{"dataset": "made-up ball-and-stick molecule models", "image_size": 16, "vocab_size": 65, "width": 256, "activation": "gelu", "mlp_ratio": 3, "bias": "all", "parallel_block": false, "drop_path": 0.15, "positions": "learned", "lr": 0.00065, "beta1": 0.8, "grad_clip": 1.0, "steps": 7600, "decay_fraction": 0.4}
Rows from block 6 of a small autoregressive pixel model, named by matrix and row number. Rows with one number belong to one neuron. Each number is 500 + 50 x the weight over its row's rms, rounded and kept within 0 to 999. All counts start at 0. Numbers have three digits each.
Before each neuron's rows are labels from the 100 images, of 14976, where the neuron reaches its highest value: "responds to" is what is common among them. Only what is clearly more common there than usual is listed. The data: made-up ball-and-stick molecule models.
# fc1: MLP up (model.blocks.6.mlp.fc1.weight, 768x256), inputs 86-171
# fc2: MLP down (model.blocks.6.mlp.fc2.weight, 256x768, transposed), outputs 86-171

responds to: red ball; balls and sticks
fc1.285:527534487479608508522432482468482547479501486470449464567468481469542542474412513480511609446425432459536531479652486501549408498511439550472414555558490514481496460436492495497590460644554398503492488550474544488455477463568588484510409491436424517424541500
fc2.285:525500501433484537460390519489570426526475485515463539491472516624475445536485663532513510608436558426536487466465459518483519440528512424506429498433462503466474542492508588467519506518425531475596462520559488471574537319405522515425547508515493470498503453

responds to: red ball; dark backdrop; space-filling
fc1.357:534470505376551482539416492460466503557518514502477492588508539520512514442363545477514546471543555432599536439528413552483469582490493454515470587481545459531525522569423483540499535535477481461513496579512571455504506447522600502494461511519453520413568509
fc2.357:447624560463484563538523432558526535500547534436501487502517522471575396512553459530507564581473575528472517507497506480448556463460532421396567551565535499500509548532449598489485566487525563473524486495475454376491474476550428594442516404477446469535545598

responds to: space-filling
fc1.158:507501539484513497588604496498517494516471598524501462532509508559535396494397430580469560512482466450556521535537477464532510480571485493520451554563533569544567470513583485436472523433483425449502484517465564494522511423462467403468456549598382632404566501
fc2.158:517557493464544393557474492491533477502436457524519522533531529534441495482517468405484494379462465463481422518460534365482459520517505488464486444517451551595568484481563483471553460589512533501434545476440544541497505475611565580511418536489500528490524478

responds to: space-filling
fc1.718:471548534552505489582484484449451514464619508478402450540427569549447346384431449590532431373524494473533482543488475542513480575500466441547490489451519483503554539512567543468509472544536507534483464536511469512472509594477507578559454552449539483512568417
fc2.718:507565532463516472446473498487479502498480405537465528544568470481493409491473478454530451542429478491585506573528557541495494553504524462500500504540483422467439577544484470499333530525568599479502444436513535415518554480519436476489523551544441496551526505

responds to: space-filling
fc1.604:469483633489428486422457494498468513540563427500495514518436567418497469499461453472486567519529469424472491538468554550444517439422558577535528502446488469511511446497635502445495375386488439434556582548486404492446472482468429453509508503435578485482475521
fc2.604:481388501545554521436467621471452535525549521517462582501489428574444522459515484503645438499471522529512587478466516525529525485459551397471605614465554521451494576490497575491544483463533530557562462560478466524541554446529503543483429556510431567517581476

responds to: red ball; space-filling
fc1.546:510458519517507476542453521500508454507576414494407357482507517482550540408467586466534421525473536457454529557536488550474509488544427482554428477519470543467531412426536484561523496506478491553561443519519465469527524504379537508485549583599464588455512461
fc2.546:489392485486498499485491534505535354481493522518441421520507507539387512428483535427506456475538558455435472496506455536488413486562475505549423536518472542555589425447631478507506495398550490532514428507615517483520516506512404441455495566604471504449557502

responds to: dark backdrop
fc1.412:504442520533493468492490576479525509505474491523456551584522442510473534450467641458441517523536524483517468495507451447476453519561556512531422577440469490589565448547520442591494486449503456520509553482539533573532621378425508457543534401637524483483490486
fc2.412:397455511648483491479490601509514446515497501531400554487479448498483492474431512436573429484501539514571553442492445486479552409555499607557483563472451504476558533548465488573525501503452544428518468465520550515505507614472450478433532519507555498503654494

responds to: red ball; space-filling
fc1.648:586492565520500556508599464464506516587585442519517435521538423562563479371401567469574533519478434399519467430509376568457526499569561479551573479527503479526447457513533414437472511430530526458548418406464501548497526480549490424400536453608503488432494603
fc2.648:512464467501519436547392486489497484502481512542471535483541494550535441501574489424512566484481528460447453487463501512390565435524526513470459440449498530488434572454567541380536489602489485471530499438438500497499522621515383434413460542573436453475555502

responds to: purple ball; small balls on sticks
fc1.596:521563547586513594486559515482502583569482562520513477484477526473526529475320534436480514574506528573489457483580502582522505435524452499497543595549522542556479457519553427517605502431395417485449540604568525469506471476568461364513482575534458524473482437
fc2.596:468539461503506508473475453564474434507483424505517480551522470583559469549572480462499452428438451500525558516440562445484469540516601511509483427441470450410411583502534570483460498531604500488504490323482490486459422517483391589457524485611555479504495556

responds to: balls and sticks; purple ball
fc1.547:491481540569485524459486465482430517512511483495571451477482546574432474484421535468520515435470502375574510560553523551531459493451464510623514435461572503550547443487485482608525496519565555476572490419467481473499500478481480455465580551532498459570540481
fc2.547:528494569443509486440579497590450511488515572449483567571480492484384514465477503644528430483521463450459491505545457383483479542534490498485549529543571475580508399563464559494410525453539475567487474548541474443442547554546531512423560482426490457509458507

responds to: balls and sticks
fc1.382:558474523535524489556415441471486449430516512545505458503494484522530499467488497614523687439474500401545414487481428508491508527531451476465486480469521534507442451524495519586492557508620528571549434534532436531462483462475602561537478429428490504500472464
fc2.382:574420503380528552537518507434485412452402545523553492532561506514510558417529516496526478568520514466478421533401548558535539503479489448429447494480543540480411509555490473459538617403527463527558545470458493486526473466521462519523481553495479523475476493

responds to: space-filling; balls: three; balls: four
fc1.116:453539562499514485570498404475555467487510518413530544453566474514561404459471464520491536539493410459491598381547404469471580548512542530522484465449528493544516387491512533597559399537510443425582512521508478556462610591431479478504526480409556407476446486
fc2.116:508443481517477535472456439433559503485488623518525358518462430523478388550520558467476546470525579406456479516572483549456447497416481446547491560515512575422495511538420508437508523358523446532475532448498455465632527451496526503376504477566558495500501517

responds to: red ball; dark backdrop
fc1.615:582488483443459518475573506366484416550530513499537425507448485473530527471462461406532503488527489490539443539647551491585466470467509519463425452512521547559505475477497515561613545506502456431586465493498519597499503540618571343664431575470551505366504514
fc2.615:509540492425562567485475534491562576523548464480506546497492476460579514448451543377547486535447507448587479465619557495533513455518479454453491460527506509635515562509501392497432604506501485397510485545541561581510574456600588440571484468581545525514531481

responds to: small balls on sticks
fc1.413:538534569410598478472419434546453599394528544454496519473531424527620431451514589503465586491478502450472552537602463458514480477494563444533511513570467485552481490511537448472466534473527458521521404542524515525458450349446592459422428496393480481587456461
fc2.413:453526478571499509568547503541588538452527433459541494412520459501552488453535492451420482408492473513497571532570551483520500527526488555484502438586579510506344543416528487467520452573368437451421462395490528538498429528491454379592470476537446492396487541

responds to: space-filling
fc1.58:522566470361467503591599425502488545533514526505560466498498583534601473497484494561532526476459485555536421485556512551493505456462449408497446516532519549563487540595420406480431408443530418498551426564482578535494509444433520441514463452558517474499500557
fc2.58:607406446477465543389415465468440444488484492492458447480559528498509532478542559487559554507483551461442553525498527558524493403475441463551503464430465411445444433527518511455506612499409581494523436628545441569492546458544545591450531460480518538477565537

responds to: balls and sticks
fc1.479:510503498401444519480412489494503481500534465519525522509469388465499485529470505564508584466465466419640502441427429508500504524482542447483436578470518518520457400465498513492488470579464513537503502520544440636519479524519585496520491472402537553511394505
fc2.479:513374546497489505606510495489502471489453582591602442472615466520504543432487504422490482497482516524515414544411518455462520516474442549430598505507547656502418522496508483532653510414493448437528571602434496532527473550527464502551480543524505463492435494

responds to: balls: twelve
fc1.549:465520515443529399459483462368415486493452531542567376483586503658519449468533499473465498489495557526483401506474529478477454580476541455475405512497528568545542548498547497476461500483478480466567490454377509642596596494442423494498461439476452484484471475
fc2.549:473491496525538566444573581549566501495591549572486541483517492394468668471461561516540476512463453479612524478528411494563539476565553587451496516486493411570477444514536480594509524491418517480446451605601485514378487511648546564529556462437543467532528518

responds to: green ball
fc1.356:515472520493529489460462468569464527471413567499479514576439416482539349552476593515484599472421543470526498512564470543458425476525460498555557569554529489476531572498473480338448534605623462513483465399461507438522492443555528470452466534474350493472499517
fc2.356:458567464500451515565522455518600578409612491363490421449536437459499448494560449533469557430541497463449589467612576513471502427525478569470522450596530563462403504452553597545567481499392455500458437490600465450483464494494527475501459410582412522544547537

responds to: red ball; space-filling
fc1.735:562489462305526544476535467510522562570423598506493583471436454514448475479314549420525598447519511454657462515549464461499493520438518387507476532441512475526496529520480384529476536542466556505573515552433570541564483556522579534548541531468450467559490486
fc2.735:462503498528484516545546513536547501505416537451510550495499440486525461545546497611554548515523547525494563445436479446434530524483535446495596504526438554557483546521482500459429424508449487496546583514513512516526472515500450549526520394455600470509416522

responds to: balls and sticks
fc1.415:446587484477555459462426490425488574444573407542465531523500531500503403553480600509564564497370461552503483445539495489518432543535426551471456495506483441463523490452510507449553496652500471507459448514577562468503530454578572529555484438451460533396500503
fc2.415:543547466473463454472396475524536490428520458371457574437490464568534429564470517533497509496545538499505595533541489472495529408515501455538531521438479415412463577465535514432462487594501502446590392525617527540512466565483490510473527488490505505497512481

responds to: purple ball; dark backdrop; balls and sticks
fc1.555:536514499527514506458587519371419494565500560478555430472406496503438485402364580426469530563483547471457441505598490589497496499519448496529438551556565601607550523524503458484581476387483457499516515540442502481534543472540478371455495589483427551420540504
fc2.555:437516460469473453518432472444493510425485415490496527541591374509485470580591413511529542434514448548476496494436571437505497490456539518463475467477454417490546515468489537426374482614551541461493457403500538576498539492380497605545459452575559535552488509

responds to: balls and sticks; dark backdrop
fc1.78:496527546555554538431494529372529483491523540455513372535510542525473517498495575529496482555512547475574439559495494439551446515475466524499406553561592551546474528472357536501572520461497485423456538429525446590460542482523490460547510347536494546426454486
fc2.78:515622461496526463473444506463448502545569465452410516562496420538635443497479567532513584557382512513522600406553478513539481474483408533562431533492529390515561537488536446413476491479533456519535438526503561541534552468385542527474442480459480504453546570

responds to: small balls on sticks; balls: eleven; balls: twelve
fc1.684:496594530518592446527499513437463550526583445505549479561481415514582520497514537517521612482426457489524522369518483525551416478473466470502457508583562534601460467411540487441428434491511525479525516518531504567543500415527596494553349439551452488451494499
fc2.684:487543540531451491579465505547467622545414456516551584392499613486489474598461502605469538547504528523501495544473451515476605451500475499487456534462380479439418577544427535465494510570428479506547490450558504483474354526486444491458524510498515434530512473

responds to: balls and sticks
fc1.132:477567589449601389510528483517513560452625510501463498505473369606484502517465496537514583517479464472555427501494451594495500548591470464511540568552485496598524408473514441396508435590430473460485490662426517517464530427417533419478458440557482521444514488
fc2.132:486621526365481446556391491531517539510478427440533552490611581555517439511455489477479440555523546535540523544522525521458564427536516436453403544439405467431563535504496562543454473578551489428541466415443499518538491449529531516487530554520492547475587572

responds to: red ball
fc1.525:397497508509546528523500503415560449496533544453553472515463519515571465503381584468456534517582573426574497423646470620487454476563466511582456574550467527538488494495520489567515512570409459479501493578484529455561576393472573401468508561522571573411535469
fc2.525:525448512569513578445502485461595509557448590557518504515530422472519682536548536603448486518536477530619547445412418473545490520504494491457557494457526445484430477453529598688513532541464560531468496517596497496445518401628571541565537456403579463492458543

responds to: balls and sticks
fc1.305:555461467518498577608491478532451484476538652557609394453450490519544354419385486618517537386572507390560517482586479552488472518522478478506530404515493513494510455498544549533440490412594593529490437496429499503505558486545514451477515453480581531503551516
fc2.305:449535598543510524492487487437469507493497523576491566497552497485392422495478514609459416492559499500515490527456500561449465489589491558449468565520536391437510468509551497564561497498543531593478478519520476425500465505515422564483502565509497499493484558

responds to: dark backdrop; space-filling
fc1.589:574493646472515475409539530423327520519495500487529454591514519533476404450453542501507501520449455496505403525475453501492503460513558486617538489488483518519559468532543469532546497544590386491519501499462521462503596459321514476460558523529511548486447406
fc2.589:528467458509458469518552502481595510470618501471509533484487437439499529491513520505491476441454533466505523394598458494497496485506460540432483474526508526472542454469504485575528479486431560426440585527417523570533509507600635487509480432455573545455498581

responds to: small balls on sticks
fc1.429:503507559490531456662438486469477483467522474475480457546585535463543478440546665508452600517529518414449564453588447470507479497499459543444514526551494520454492491418505477542561515496583439481511539556493462470563513539488547481566483540441406485370554427
fc2.429:512533515473481533455483450521535512527444494423432571523520566565502456505512558626477549496523536472468562490487409527465463451480573397612537508518459438471508576515427548370411503562453549507561520421521518502517522467507528532449547512443499541487502505

responds to: balls: twelve
fc1.681:501440489501467497448542516542463478546463456443517583519395583467463573519421435488543457526425521424507474460593515487398521541433465448383527542596514511516587413502537526476513363484516382567511536572445463498470477424360564485499599516486518521436472463
fc2.681:478441479395469494576508474397471453440480520433323492462427490541344578436467547579423565505585527505528534538488487469453455486526541482435604511512567517583472462510476507474485567394480600527532483493491524538575544584546478599512552497485517455527506467